config.yaml
dataset: "melodies that start on their tonic, played by one synthesised instrument"
hop_length: 160
input: "log_mel"
mask_ratio: 0.75
loss: "mse"
encoder_qk_norm: false
encoder_inner_norm: false
encoder_width: 256
norm_pix_loss: false
optimizer: "muon"
lr: 0.0031
magnitude_pruning: 0.7
steps: 10100
final_lr_fraction: 0.01
weight_decay: 0.0
Rows from block 3 of the encoder of a small masked spectrogram model, named by matrix and row number. Rows with one number belong to one neuron. Each number is 128 + 24 x the weight over its row's rms, rounded and kept within 0 to 255. All counts start at 0. Numbers have three digits each.
After each neuron's rows are labels from the 100 clips, of 14848, where the neuron reaches its highest value: "band" is the frequency band that holds the peak. Only what is clearly more common there than usual is listed. The data: melodies that start on their tonic, played by one synthesised instrument. In brackets: how many of the 100, against the usual share in percent.
# fc1: MLP up (encoder.blocks.3.mlp.fc1.weight, 1024x256), inputs 0-63
# fc2: MLP down (encoder.blocks.3.mlp.fc2.weight, 256x1024, transposed), outputs 0-63

fc1.490:128128128128090128128205182094128168128128077077128128100128088128128128128100128094163128128096128167128128128128128157128128128128128128175128128089096128128160192128093090153128128194128128
fc2.490:128128128128181128084128128128101128128128128206076082128128174128173175176128078128128128095184071128081128128076091087128128165128165128094128128128128128128128083128128128128128128088128128
band: 2000 to 4000 Hz (51 vs 25)

fc1.236:128092128098101128128095085128128128128128161128165128128072173128164128128128128128128097102095128128128128128128128128128128128192165160128128092128128092128168128128128158099128154128128178
fc2.236:128128128128128128128189128128192128128128128128128128064128164128128160128087094128128085128160071098128084128128081128128128089099128128128104128128167164128128128128173128093128128128128102
band: 4000 to 8000 Hz (78 vs 25)

fc1.517:128128128128128128182128170162128092128192078128176128089169128128128161128162094155128128128128128128128128128128166128128128155128128102161128128091172128128111086128128128106128151128072128
fc2.517:089128077161128128128128128098128128103128128153128128128075128128128176167100103128152128128168128128128128088173109102128097128128128075128147128128128128128092168128128093128128128049128128
band: 250 to 500 Hz (50 vs 12.5)

fc1.333:088128082128077128101128128128128084128151128086128174128128128128128128128171128176166128186163169128128077083099089128128128128128128101128128173163093128128077151128128128171128128128045128
fc2.333:128128128164128154128206128067168128128128128128128128128084128103155128128079101128128166163128128191128163128128128128128090128128128128128128083128097128078156128128128128093160128156128128
band: 0 to 250 Hz (79 vs 12.5)

fc1.182:087128178128128128182128128128128128089128128164128171128063128128035091128099128128128128128128167128128128128128091128128128128128128128128128128128128128128166128128128128128128178128128128
fc2.182:157102128197128128094128128128128162128155128063128153128155128128128162128173158128128128128128128128128095128128128099128128128128128064186128128128128128128097128128128154079128128070128128
band: 1000 to 2000 Hz (68 vs 12.5)

fc1.221:128128097128128128178128128181128128128155128128159128185188128128128128101128128072101089128186202128128187128094128128128128128099128128128128170128128128087128128128128128128128128128128079
fc2.221:128168128128128128073160128128128093056075128128128128089128128128128128185128128128128128128163128128128128128169128128128128128128128128093085128128128128187128128128128128156128128128167128
band: 1000 to 2000 Hz (37 vs 12.5)

fc1.397:166172090128094128128128128179184128128128175128128157128128128128128128128128095128160085128128128128128128128128128164080167128179128095128064128101128172128128128128128081128128066128128128
fc2.397:128128128128190092078128128128065085158128128128128128128128128128128128158128128172128128128075128074128128128128092128128128128128128160128171128164128128128181128184128128128128101159128128
band: 250 to 500 Hz (51 vs 12.5); 500 to 1000 Hz (49 vs 12.5)

fc1.360:128128128156128128085128128128167186065128128164128128128093128174175128128170128128171090128128128128095128128128128084128087128128128128128128128180128128128128128128128128128177090128128128
fc2.360:128128128078128128158095179128128049128087128065128128128128128128128128128128128189128087128128128128128128128128128128128128076128128128128128128070128128128128128128175202128128128128128128
band: 4000 to 8000 Hz (100 vs 25)

fc1.390:128128128087128128128128128128128128128128128128095128128128128128128128128128166128128128091128128128128175164095128128128128128128128128128128128128166128071128128128098128128128128128128095
fc2.390:166128088128128128128128128159128128092128128163128178128099128128128074128128165036078166128128128080128128128128128128128128128128128128097128128128128128128128169087128128128128128128128128
band: 1000 to 2000 Hz (52 vs 12.5)

fc1.761:085096128128128128082128128128128069128170128128128128166128128167089128128128180128128128128128128128128128086194128167128128081128128128128128128040095169128128092128128128128128191128128128
fc2.761:128128128128128128128128128093128153128128128128103128128128128128128158128128098128078191128171128128177128128128128087128167128084128128128128128128128167128128179128175176080128128082128092
band: 4000 to 8000 Hz (53 vs 25)

fc1.667:128128128128128128128128128181128128128159128078094128128128199128101171128076128128128128128189128128128128128128128128128128128128128128128183128128176128094128128128088189128128181128128102
fc2.667:128128128080128128128128128175161128163158093128128070128082087128166128128128128128128128128101166068128128164128128128128097128128164128128128128162128128128128128128128086128128128128159128
band: 0 to 250 Hz (36 vs 12.5); 1000 to 2000 Hz (34 vs 12.5)

fc1.27:128128128102102128128128128128091097128128128086128128128128128128128072128172128128128086128128128128128128128128128128170128128128178067128198128104128087128128098128128128128165128128128128
fc2.27:128128128128128091128128194097128128156128128099128128093128128128152161128128086128191128164128103128168128128128128128128128128128128186128088128128147161106128166128128128128128101128092098
band: 4000 to 8000 Hz (55 vs 25)

fc1.131:128128128128128128162128128128091128128128128128128076128128128128088128128128128128157128100100172128128128062128128128128128075128128128128128082128164099128100128128155128128128172128178128
fc2.131:128128199128128128078128128128058128162128128128088128128128170128128128128128128128128179082128128166128128128097128128128192128128128071128128128128094163128197159128053128128128157128101128
band: 250 to 500 Hz (37 vs 12.5); 0 to 250 Hz (33 vs 12.5)

fc1.436:128163128128167128099128128128128128161128128128128128060150128128128168128128128184128128161128128128154128201174128128173188095128057089159169128128128128128128100128084128128128128128105180
fc2.436:128128128128128128099173128128128128081078167128128128128128100128128128128128128156128128128128128128178128128128105128128128128128128128128128128128174128154128201128061128128128128128128128
band: 250 to 500 Hz (44 vs 12.5)

fc1.563:128128128128160128128128128128128100128128162128128128128128128128128156128128172128128098128128128128198096128128128128128128128162128104128128128128128100128100128128128128128128161128128128
fc2.563:107174160128067128128128128128128128128111128128093128128128161128128128128128063128128154107094128168128197128128128128106128080128128163155128172128128156103128128087149149128128128170151071
band: 4000 to 8000 Hz (100 vs 25)

fc1.228:061128128128128128175128128086128128155128163098149128128087128128128128128094128166128128128128156128128128128128128128128128081128128157128180128128128128128065128094128128128096128152094100
fc2.228:128128128128128128128128097128167151128128079128106128058098181128128077173128128128128128128128128128128128128128128103128128128128095158128108128128128157128128086159128128128128078128128093
band: 2000 to 4000 Hz (64 vs 25)

fc1.702:094128128128128068148068128128128155128161128097080128128100128128158128098152128104067128180128128128128128128090162096128153128104128178176128128128128086128128098184104128128128128128128128
fc2.702:098128128097128149079149091128128128096109149128128128153128184163128128163128128102128128128087128128128128128192213128128128104094128167128128128128128128128128128147082099128128128128128128
band: 4000 to 8000 Hz (93 vs 25)

fc1.191:128092128128128093089161128187128128158128128159160128128103128128128128128128094186128128128128128104128128157128128078081102128098090128128086128128128090097155128103158128128167128128128128
fc2.191:090128128128128159128061128093128128128104128128084128128128128154128156088128169087128128128128128128128189080164128173128179128128128128128128103128128186128104128163086160128128080128128082
band: 500 to 1000 Hz (38 vs 12.5)

fc1.575:128128128128128078128128128128128162128128090128128201128128168128128166074068128169128128128128128128128128128166128128128128128128164128128090128128128128128128128128128128128128128128128128
fc2.575:090128128077185128128128128128128128128128128128128128128128083164128128128169128128128128162128128175128128128128128128161128180090092128083128128168128128128128128128161084128082128128128128
band: 1000 to 2000 Hz (36 vs 12.5)

fc1.728:163128128128128128128128128128128128128128128128090128096128128076128128128128128128128173128170184128128128188128166128195128096094128128128128128128084128128128128128180128128128128128081128
fc2.728:128128128128128128128128128161128128196070128187128128128128128128128128128128128128088172128128082184128128128128128089128128162128128128128128128128178128208128128128128061093068128128128128
band: 1000 to 2000 Hz (43 vs 12.5); 500 to 1000 Hz (31 vs 12.5)

fc1.326:128128128128128128128181128128128128187128128128128128128128128128158053128079128128128128128097128128128063099128168128097175128070128128098128128087128128090128128171128128128159128086081083
fc2.326:128128073128128128128128128128128076128128128128128128128177162128128128128128128128128164128128128080128128128128128100205128128128128128172128195204128128128128128091086073128128082172215128
band: 0 to 250 Hz (56 vs 12.5)

fc1.98:128128089128089128128128180128095076128128158075128128158155128173189128180196179128091128128128096169128128181128128128170128128128152128128162128128128128128128128171128128172160128128128128
fc2.98:158089128128091128167128162128128161098128069170128128128128128057094074084128102128173128128128128128099099080128152165128128128095128128191128128128165156128128128105128128128094128128174128
band: 2000 to 4000 Hz (65 vs 25)

fc1.304:098128152084128128128128164182128128128128128169088128128099128128128058128128128128128128128128128128128128128128088166093075080128159128128128104128103128172128102158083128128128128163128128
fc2.304:128128128169128057128128163128128128128080128128052128128128158128128128128078128128128128168084128128128128128128128128164128160099128128128128128128128128128128128128128090071128157128128128
band: 250 to 500 Hz (71 vs 12.5)

fc1.26:128128128190128128128158128173173128128128128128177128128188128128075095128128128128089128128128128175190128128128128128128128128162128128128128128128128098128128128128163128128128128128128128
fc2.26:128167128128162128128128128073128128128128069165098128128128128128128128168128086128162128128084128128092128128128161128128128128128128128070128128128128064050128092128128128128174128128128128
band: 250 to 500 Hz (55 vs 12.5); 500 to 1000 Hz (35 vs 12.5)

fc1.308:128128202128128128047128128199128186167128128128128128169128172128128128090128128128128128128128128128128128128167128128096128176128081128128191128128058128167128128128128128128128128091074128
fc2.308:128128128170128128169128128066080128128128128128077128128200128169093128128082128128128128128167128128128128128128064098128128128128128128074128128128170128128128128128128128128190175128128128
band: 2000 to 4000 Hz (91 vs 25)

fc1.598:128128088128128128128102079128128128128186163128128074056128128158128164163178128187128128128128094093169128128205128128128128128097128128157128059128128128128128160128128128128098128128128128
fc2.598:128128128128128128128167128083128082128128075128163128128128128128128128128128128128195128128171168128128183128128128128128128128128083156128081128128128128128066157095128128128128185080128194
band: 250 to 500 Hz (82 vs 12.5)

fc1.485:105058128128128128128128128128128103147128128092178128094128099128128128128101068128128128128128128128166128090128190128103128088128150162128128128161086101128128106128128103159128090086072128
fc2.485:128128128128128160128128154156128128162128128128097144128128128128128105128165185161079095128128128128087089191158128128128128128128088128128128128128099128128084128164128128128128178128128105
band: 4000 to 8000 Hz (97 vs 25)

fc1.656:128128176128128128128128128128128128128128128128128128128184128128128128167128128128128172128128128128128128128128128128128162128128128128128128084128096128128175128128184093090128128093128128
fc2.656:128128128128128056196172085128128128128128128128094128128128088128128128128128074128128128179128128128128128128128128128128128128128128128128128128128157083128099128094128128128081128165128128
band: 250 to 500 Hz (30 vs 12.5)

fc1.473:128128128102128190128174128206154128128093128106157128128128128128128128163128128128092178077089099157128128151128128128171128092128128128056128128128128128150128128179078128128152128128194128
fc2.473:128128128128155128128081090128128128128128128128128128128104128128128128128155128167065128128128128128168128087128161128092149128107073164128128128128128128128086128101128163128128128128083128
band: 4000 to 8000 Hz (53 vs 25)

fc1.431:128128128128191096096128128128128128128080128082128128156128128128128128128128072128090128082128128128128081128128063103128128095181128157128159128128092128172128128128128095128128172128128128
fc2.431:128128128128128164128160166128128098128160128087163065128128128058128128128128128128128180128170167128128095128128128128082128128128128128128072128163097128090073128128128128128128128167128080
band: 250 to 500 Hz (52 vs 12.5); 0 to 250 Hz (46 vs 12.5)

fc1.108:128162128128128128092164128128128128128128128128189128078128128097128128128128128128128175128085128097128128128096128128128198128195128128156084128128128128128088128128128128128055128128128128
fc2.108:128081128128128099128128097128172128162128128128095189128128100170128128128090128128128077162128128149090099187156101128153128128071128128128128102096128128128128086128156163102128128128064128
band: 500 to 1000 Hz (53 vs 12.5)

fc1.16:083128128128128072128128128128128128128128128128128176128128128128172128128128184128128078128128128083128128074128128128128128191128128128128128128128128080128128128128128128128079170128167167
fc2.16:180128128077128128183128128128128069128178128128179092128128128128128128086128128128128128128128128128128128128128128128093128128128128128128128128128128128128128128128128128128128065128128128
band: 1000 to 2000 Hz (58 vs 12.5); 500 to 1000 Hz (40 vs 12.5)

fc1.92:128128128181179128128128128186128128128128128128128172128128128180128128128128128128090172128128128128128128128128128164128085128128128128128128206128128128128128128128128128128128128128128128
fc2.92:128128128128128128128176128170097128128128128202128128190128128128095128128165128128044128128128128093128128128128128128128128128128128128128128128128128128165128128128128088128128128128061128
band: 250 to 500 Hz (100 vs 12.5)

fc1.138:056128128128128160128128128062084099101128128128128128176128128089128128128128128175128177128074105157128128161094128128128128105128149128128128162173128070128128153154087128101128128128128128
fc2.138:128128128128128154128170128160128128128128128128154170081128149128128128128128146128128098128154128055128128128128128128128128128164099128148128128095128128158064128128128128095096128128128191
band: 0 to 250 Hz (80 vs 12.5)

fc1.336:128128183073128128128128128128128221128128073184128084128182128128128167128128128128167128128128128128128128128091128128128128128128128128128128128077128128128073128128128128128093128128128060
fc2.336:128128128128128128066128128128128047128083128128128128128128128128128128128087128128128128128128128128128128128128128090128128128128128128128128128128128128086128128160128168128128128128128170
band: 2000 to 4000 Hz (80 vs 25)

fc1.738:128128128173128128093128163090128189128128128128079128128128128128128176128128128128082128128128128128161128128092128128071128128169128128128128176128128128128128128128128128078164202192160128
fc2.738:185128128128128128128128128128128128128128128128167088128128049128128128128128128167173128071128128060128128207128128128128128128128128173128128128128191128128128185128128128128128128128128128
band: 0 to 250 Hz (55 vs 12.5)

fc1.295:128128128128128162128128102092128173128128128107128175128128107103158128097098151160128128128098089079190128128128154128100128128128128128167154128072128096128128174128128128128093160128128165
fc2.295:091083128128094095128128180128128128192128155183089128128128102196128151128128128128128128128128128182128089128170128128128168128128128128128128128128128164086128128098128128097156093128128128
band: 2000 to 4000 Hz (82 vs 25)

fc1.496:128128128128154156128076173128128128128158128128092128128065150171128128128128128092128128128079150128070128128171128128128128128128128128128187128128074128095128128128098200090128128170128128
fc2.496:128077128128128104128176128156155165223128128159128128128128128128081128128080128128128160128153128128128128167160128077128128128128128128128128128128128128163128105095128081102128128080085128
band: 1000 to 2000 Hz (62 vs 12.5)

fc1.658:128128128096128128128153128173128103154094128185128128128081128128128165097128128128160078163128128163128128128087182073128128128128128128128128128128176128128128128128128128128185128128128090
fc2.658:128128128128097128108128128159165128128128128084128128128128185128128128099128086179128174128128128128128128128178096165128128151093157128128159165128096103072128128128128161094128128106128128
band: 4000 to 8000 Hz (100 vs 25)

fc1.614:128128128128128128128128048175128128128128128169128128050128225198069175128128128128074128128128079128128128128128128128128128128128128128128128128128189128128128128128128128128128128128128128
fc2.614:128178128128176128128128173128128197128128128128183084128128128128128128128128173128128128128128128184128128128086195128128128128128128128128128167128128128128086064128128128128128128128128128
band: 250 to 500 Hz (44 vs 12.5); 0 to 250 Hz (32 vs 12.5)

fc1.37:128128128188128128128128128097162128128128128128128128128128128128128128128179128098087128128128128128128195128128128128128169128128128189167128128173128128128095128128128128128128128128169128
fc2.37:128128128093128128128128128172128128089128128039128166128128066182128075128128128128128128128128163128128128128128128128128128084128085085128128128128128128128128128128128073128128066128128128
band: 1000 to 2000 Hz (49 vs 12.5)

fc1.179:128128173128128128128128128128128128063128128128128128016128128073083167128128128128128128128041082128128189128128090128128081128178128128128128128128128128073128128128128128128128128128128128
fc2.179:128128128128128128071128128128128128128213128128128199128073128128128128078128128128128128128128092128128128128128051128226128128207128128128128128128128079128063128128128128128128128128128128
band: 1000 to 2000 Hz (63 vs 12.5)

fc1.202:128128128128128128193090128164128183128179184128128128070128128128128128176128128128128128128128128128128128128128128128128128128128128128128128128128128128128128128128070128128081128067128187
fc2.202:128128083128128128128173128128128128157093128128128128128092128128170128165128128128128068085128083128128128090187128128128128128128064128170128128128128128128128173128128128128128128128093128
band: 4000 to 8000 Hz (53 vs 25)

fc1.740:128128128128128128046128071128128128128128128128087128128128128128128128100162128128153128160095128101128128128128082080098128128051128128077088128128128095165128128128128089128191149128128128
fc2.740:128091128190155180128170181156158101077128128128128128128128150091128088128128096177088128128128128151072178083128128128128128128170172128128128128128128099128128128128128128168128148148128163
band: 4000 to 8000 Hz (96 vs 25)

fc1.148:161128153128165128128128128088169128128128128128090153078128128175076183128128128128128128128128128128157189128128169103128128128128128077128128077128166128128063101128177128128080091160186128
fc2.148:128128078128081103128170128128128128128128128024128087162091128128128128128128082128128099088075128128090101128128091128128128128128128128096128172128128128128196154128128128161164128128083128
band: 250 to 500 Hz (57 vs 12.5)

fc1.411:169128128128128128128128128173128128128190128193128128085128176128178084079189128128128128128128128128043128128172096128056128128128096128128041128027128128073128093128128128128128128175128201
fc2.411:128128086128048128128128128128128083128070128128128128128128128128128128128128128128128128174128128128128166128128128128128079198180128070128128128181128128128167128128128128128128128128128128
band: 250 to 500 Hz (63 vs 12.5)

fc1.717:128128128128087106165163128128128128175164128128128090128128128165128171128128128088128128128128151128128128128128128128128173128128128128128128086128094188128128189128128128093082128158128128
fc2.717:128128152128101108128170128172170128078105128103181172128172128093128128128128185128084097128157128128128096128128162128128128084106155128128128161128155099091128128128153149128128111128178159
band: 1000 to 2000 Hz (66 vs 12.5)

fc1.343:089152128128128128163128171128128128102128128128096128166128128165128128128128160128128128128128128128128128172152128128128128128128128128128128164128164074128152067128093128128128128128128154
fc2.343:128128128049128128128128128128128128128101168128128094128128128128094128089128128157081128128128068128128128128128167201128128156128128094058128128128128128128128128128128182197082197128151128
band: 4000 to 8000 Hz (51 vs 25)

fc1.409:104097182128109068128128102128128128149077154128128128128128128128175128128128106128128128157128156128087128184080128128128128128128128174128128083152096128128095128128128128128181128178167128
fc2.409:128128128128109128147128128094128128128172128106128083075128100088103112153128128099111128161128128128128128128207128176128128128128128092128173160128128084148128068128128128128155128128155096
band: 500 to 1000 Hz (43 vs 12.5)

fc1.662:128161128128128128128128128128128128128128128128128128128176128098128185128128128128161128080128089128128128128128128128094128097177128128128128128128128128128074088128095128128097128161128128
fc2.662:128181128128128128128128128079128128128166187046167085072155183128091092128161128128128128128099185085154128059128128159157085128082080128128128128128128128128128128128128128166105128128128128
band: 250 to 500 Hz (86 vs 12.5)

fc1.34:128073128128128128128171128128128167128128128186128128128090128157128128102128128128128128128128191128128128155156128128065128128128170128128128155162128162128168128128106128128053128128128128
fc2.34:128128128128128128128128128128103092150128083128159128102128128128128171128128152128128147128128094128128128153053128177128128097168128128107105090159162076128128128128199078128128160155128128
band: 500 to 1000 Hz (53 vs 12.5); 250 to 500 Hz (46 vs 12.5)

fc1.536:128128151128128128094164069178156106128173128128128128128128128128089128083128165149092128090078100128128161128154128128128128096128089128155128128128146164128128128158128128162128128109128160
fc2.536:128128128128128128128101147162097128128128079128097108109128085128128128128150128128150153128128128128092128128105128190128173128159128158128093128128128128128128128128090128128128128128101128
band: 4000 to 8000 Hz (89 vs 25)

fc1.208:128163182128128128128158128161128128079161166168128128128128097128160086128128128128128128128165128128128128128165128128128128128128204128128128177128078128184128087128128128128158128128128128
fc2.208:128128128128128164128128128128128128128128128073128128128174164157128128128128094095198128177128128155128128128128128128162156183128128128128128128128187128128185128128128079168128128128128128
band: 0 to 250 Hz (69 vs 12.5)

fc1.549:170128128128128099101128128128128159163128128128128128070128086128128128128128128160166128180161128128167128128128128168128128128128128128128128128128128163165128128128128128128128128082128128
fc2.549:128128128128128128128128128174128128128128128128128128128128128128160128128195128095128071128128128128128128128128128128090128177128176156168165128128128128092162128086128128167128212128170099
band: 0 to 250 Hz (43 vs 12.5)

fc1.352:095128128128128128150128191128081181128166128089094171066128073128128128128128128128128170128128101128128128182128128128128128128128128128128086128086128128128087128128128128128128128128154128
fc2.352:128128128128128085084128128128128128128070128128128128128077159128069093128160159128128128128128184083093128128128094128128128128128178128161128128128083128086128128128156128128128128152128187
band: 0 to 250 Hz (88 vs 12.5)

fc1.611:161128071128128128128128128128084128071183128128128128172091128128095128164128047128128128128095089128128128128128128128128083128128128128128128128128128163185128128128128128128128128171128086
fc2.611:089128128128159194128128128128128128170128128128128128128128128128128128128176170076128128128163193128128128128161128128128193164128128128128128128128128128128094128128128128128128128128153128
band: 250 to 500 Hz (88 vs 12.5)

fc1.42:128128094096128167155160092128128180128128152128128098128128128128169128128158128128128192128159069128068162128128128194128128128128128128172128086128128128128128128128103107084128097128128128
fc2.42:146163096128128128128128128148128066104128075128128190128178084128128128128087128128128128084101192108128128128128128099092152128155128147128128128128091128128098128108101128128128158128128128
band: 4000 to 8000 Hz (52 vs 25)

fc1.597:128128128128128128128191128128128128128128128128128128128128128173128128128084128090128128128128083128128128128128128128128128128128128175128128128128128128083128128128201128128128175128128128
fc2.597:128128178128128128128128054128065128128128093128128128128089128128128128128128128128128128128128128128128128128128128128128128128128096128082095128128128086167128128128128128128128128128128128
band: 2000 to 4000 Hz (51 vs 25)

fc1.261:128128128128091128128128128078128067128128128128128128171128128128128128128128128128128106160128128128128075128128128128128128128128128128128164097128128128128128128128169128128128128090096128
fc2.261:128128128128128128128177128128170128128174128128168128128128128128087128128128128128128128045128128128128086128128128128128128068128128128128085171128128128128128075128128128086098128165074128
band: 4000 to 8000 Hz (55 vs 25)

fc1.661:128128094178128128128128128091182128166128085128128128128095164128128128128128128128128128128128128128078128100128128128128128128128166168128159161128057164128128094128128088128128128093128128
fc2.661:128128159128174128164128128178128128128176128162128128128128128090179128180128128128128067128092128128128128098055128188128128128128128128176128128060128128128092173128161128128128128128128128
band: 0 to 250 Hz (100 vs 12.5)

fc1.82:128128128128128080128178128128128077128128128128128128128071128084128128128128193171128128128128128128128128128128128128195075128128128128128128174128128128128128128128128128128128128128128128
fc2.82:128172128128128170084128128128128189128128128094128128128128128128128128128181128128128128128168196128128128128128128128128128128128128128164128128128078060128128128128128128168128128164128128
band: 250 to 500 Hz (58 vs 12.5)

fc1.562:154128128128128128128128128167159128128128128167160162083080128070128128128097128080128092128093169128128128128092128170128128153089128128128128128128172128176128128128128128128128128178128128
fc2.562:128128128128158090190128128128128098164128152106128128128087160166167158128128094166128128128128076128187128089128128128128128128128154157128128128128100128128128128163128128067128128102128128
band: 500 to 1000 Hz (47 vs 12.5); 1000 to 2000 Hz (42 vs 12.5)

fc1.423:080128102128128128128090128128128128128128128128128128089082128177128128128159128128128128172128128128158128128128128067163161128128128128128164128128128128128089128128128128128128128074128094
fc2.423:101084128128128128128190128128128128064128128071178082166169188128164171128128166164080157128128128128072157128128128128128128128080177128128128128128128128093128128128064128128128128128128128
band: 0 to 250 Hz (55 vs 12.5)

fc1.647:128128128128128128098128128128128158128155169128128128071128082128128128164128128092165128128097128148128160128152128097128099128154128194128128128128095174089101128153092128128088128165128158
fc2.647:128128128128090168128076128128167128128128097094164158128128128168128128128128128086128128128084163128128088128070128128128128128128076128172175078128128090176128128128128067204128128128128128
band: 250 to 500 Hz (59 vs 12.5)

fc1.547:128096128166128128095128128128128066192128128128128128128108084128069128094179128128089128128128128084158128128091170128084128092128128128128128128196164128177128051169128176128128165128128128
fc2.547:156128128128128128061157128200128128154089128128128128128128178128128128160077128103167128128128186180146088167128128128128128128095128070128128128128128128128128128128081128128128128128128128
band: 1000 to 2000 Hz (39 vs 12.5)

fc1.636:128128072128128128128128128128128128091128173128074128128154149105152128166128128159075128128128128164128128103128105128151128128128128128078128128128128128154057128128128128128158191099128128
fc2.636:128159155128128128128128083091128085153128128128102182155128128128148128128128128128174128128128089128084128079128103128108128128101128128128154156128150128128155128086128128147093102128093128
band: 4000 to 8000 Hz (100 vs 25)

fc1.511:156128128171128128128128128128128128128198107060128128097128128128128128128087128128128128128181128128128128128128128128128128128177128157128128128089128128082128128128084169128079155128073128
fc2.511:128128128128091128128183178082128167128128075128128128128166128128128128128128128180128073176128172128128128128128128128180174128128128128128168128128156128128128083128128128128128078160128128
band: 1000 to 2000 Hz (50 vs 12.5)

fc1.323:128168128094128128128128128128128128064167186128128128128128128128128078128128096128167128128169194083128128128128128095128128128128128128128128077128128128094128128128128128128128128128128128
fc2.323:128128128193128128128092160128128128128128128128128128128066128128055176128128167128128128040128086195128128086128082128179128128128128128128128161128128090128128128128079128128128102128128128
band: 500 to 1000 Hz (62 vs 12.5)

fc1.608:128128179097128128128128174128128101074173128128128128099177158128163128128128128164128158128128128170158128128160128128100095128128128080128128128128128128128093128128128128168128128128128174
fc2.608:128128103102128128101184073128066128170128183075128128128128092153102128128128128159159170128128128128154175128128177177128128128102092128099128128096128128128128152104128167159128128128128128
band: 250 to 500 Hz (90 vs 12.5)

fc1.47:096045128128128128102128128128061128128128148128128128169128128128099128128128128128177128128128176152099078157128128175067165128100128128128153098128128128128128128179128128128128102128168128
fc2.47:128194128094080128128128154102128086084128062128152163077102128128073177128089088170096091128165128092128128128159128128128128158128128128128128128128128128128074128128128128128092128128091128
band: 4000 to 8000 Hz (60 vs 25)

fc1.368:128128128128173128085097104128158197128128128128077128128128128128128128128080128128089102155097128128128128128103151072128128128161128128164163128166128128128090128128174128156128095128128128
fc2.368:128128128128161128183176128159095128128158128169128128128128077077128128128105128168128152168160128128128128099128128128128128090098128128186128128081128128128161128154128128074128128128097152
band: 250 to 500 Hz (83 vs 12.5)

fc1.193:057128128173128128128128049128128128174128128080128128128128128128154128128095090128128098128176098180097089128103094128128128093128128090176128073128128128101151177128128128128128085128128058
fc2.193:091167128128128090128155128085128128128173128152155128108128128128166128128128162128176128102191128128101128128128128128147128128187128128128128128128128128128128128128128095169128128159171128
band: 4000 to 8000 Hz (59 vs 25)

fc1.689:128082128095128128080128128173128128164128163170055171128128128128128162128174109083099128128128128128128128189128128128128128128128128174128128158128159128145128128128128128172128169128128128
fc2.689:128128128128128167128161128128128128128128128107128128128128179148103128110128128128157128128128177166151128128128128104153128173128151128128128109108128099128128128128171128128128072128128128
band: 250 to 500 Hz (67 vs 12.5)

fc1.171:128128128128081128072128167092128128128159176128167175045095128128128128128128128128128098128160128092128073128128186128128093128128128159128128128165128128128128189128128128098128099103092128
fc2.171:128128128128128128178128128160128128082128128128096061128128076093076176128070128128128128128090128167128128128128128096128128128128128070128128128128128128128163128128168128105128128190128128
band: 250 to 500 Hz (79 vs 12.5)

fc1.70:080090128076154128092095128128085104095128093128128128103078128128128101128128128128128083128102128147110128128128128128128128165128128153105128128128128128128128157160128128100128128094128128
fc2.70:200128192154102128128128128128159128189128128128159128169152128085128128128104128128164128128128149080128159128072128128128098128128128102128151128128128128090128128128128128172128128128158158
band: 1000 to 2000 Hz (92 vs 12.5)

fc1.744:100169128095183128128128128128080179102128173128128078089128185054096128128128128128174128075074100094128128128128093087128128128128128128128128128128128128128100180128179128128170128128128100
fc2.744:156128128085128128165070128128128128128094128093128151128128128128128128128153128103128101128128179128128128128128092091128128128128128128128184128128128128128097128128128154128097128128128194
band: 0 to 250 Hz (59 vs 12.5); 250 to 500 Hz (33 vs 12.5)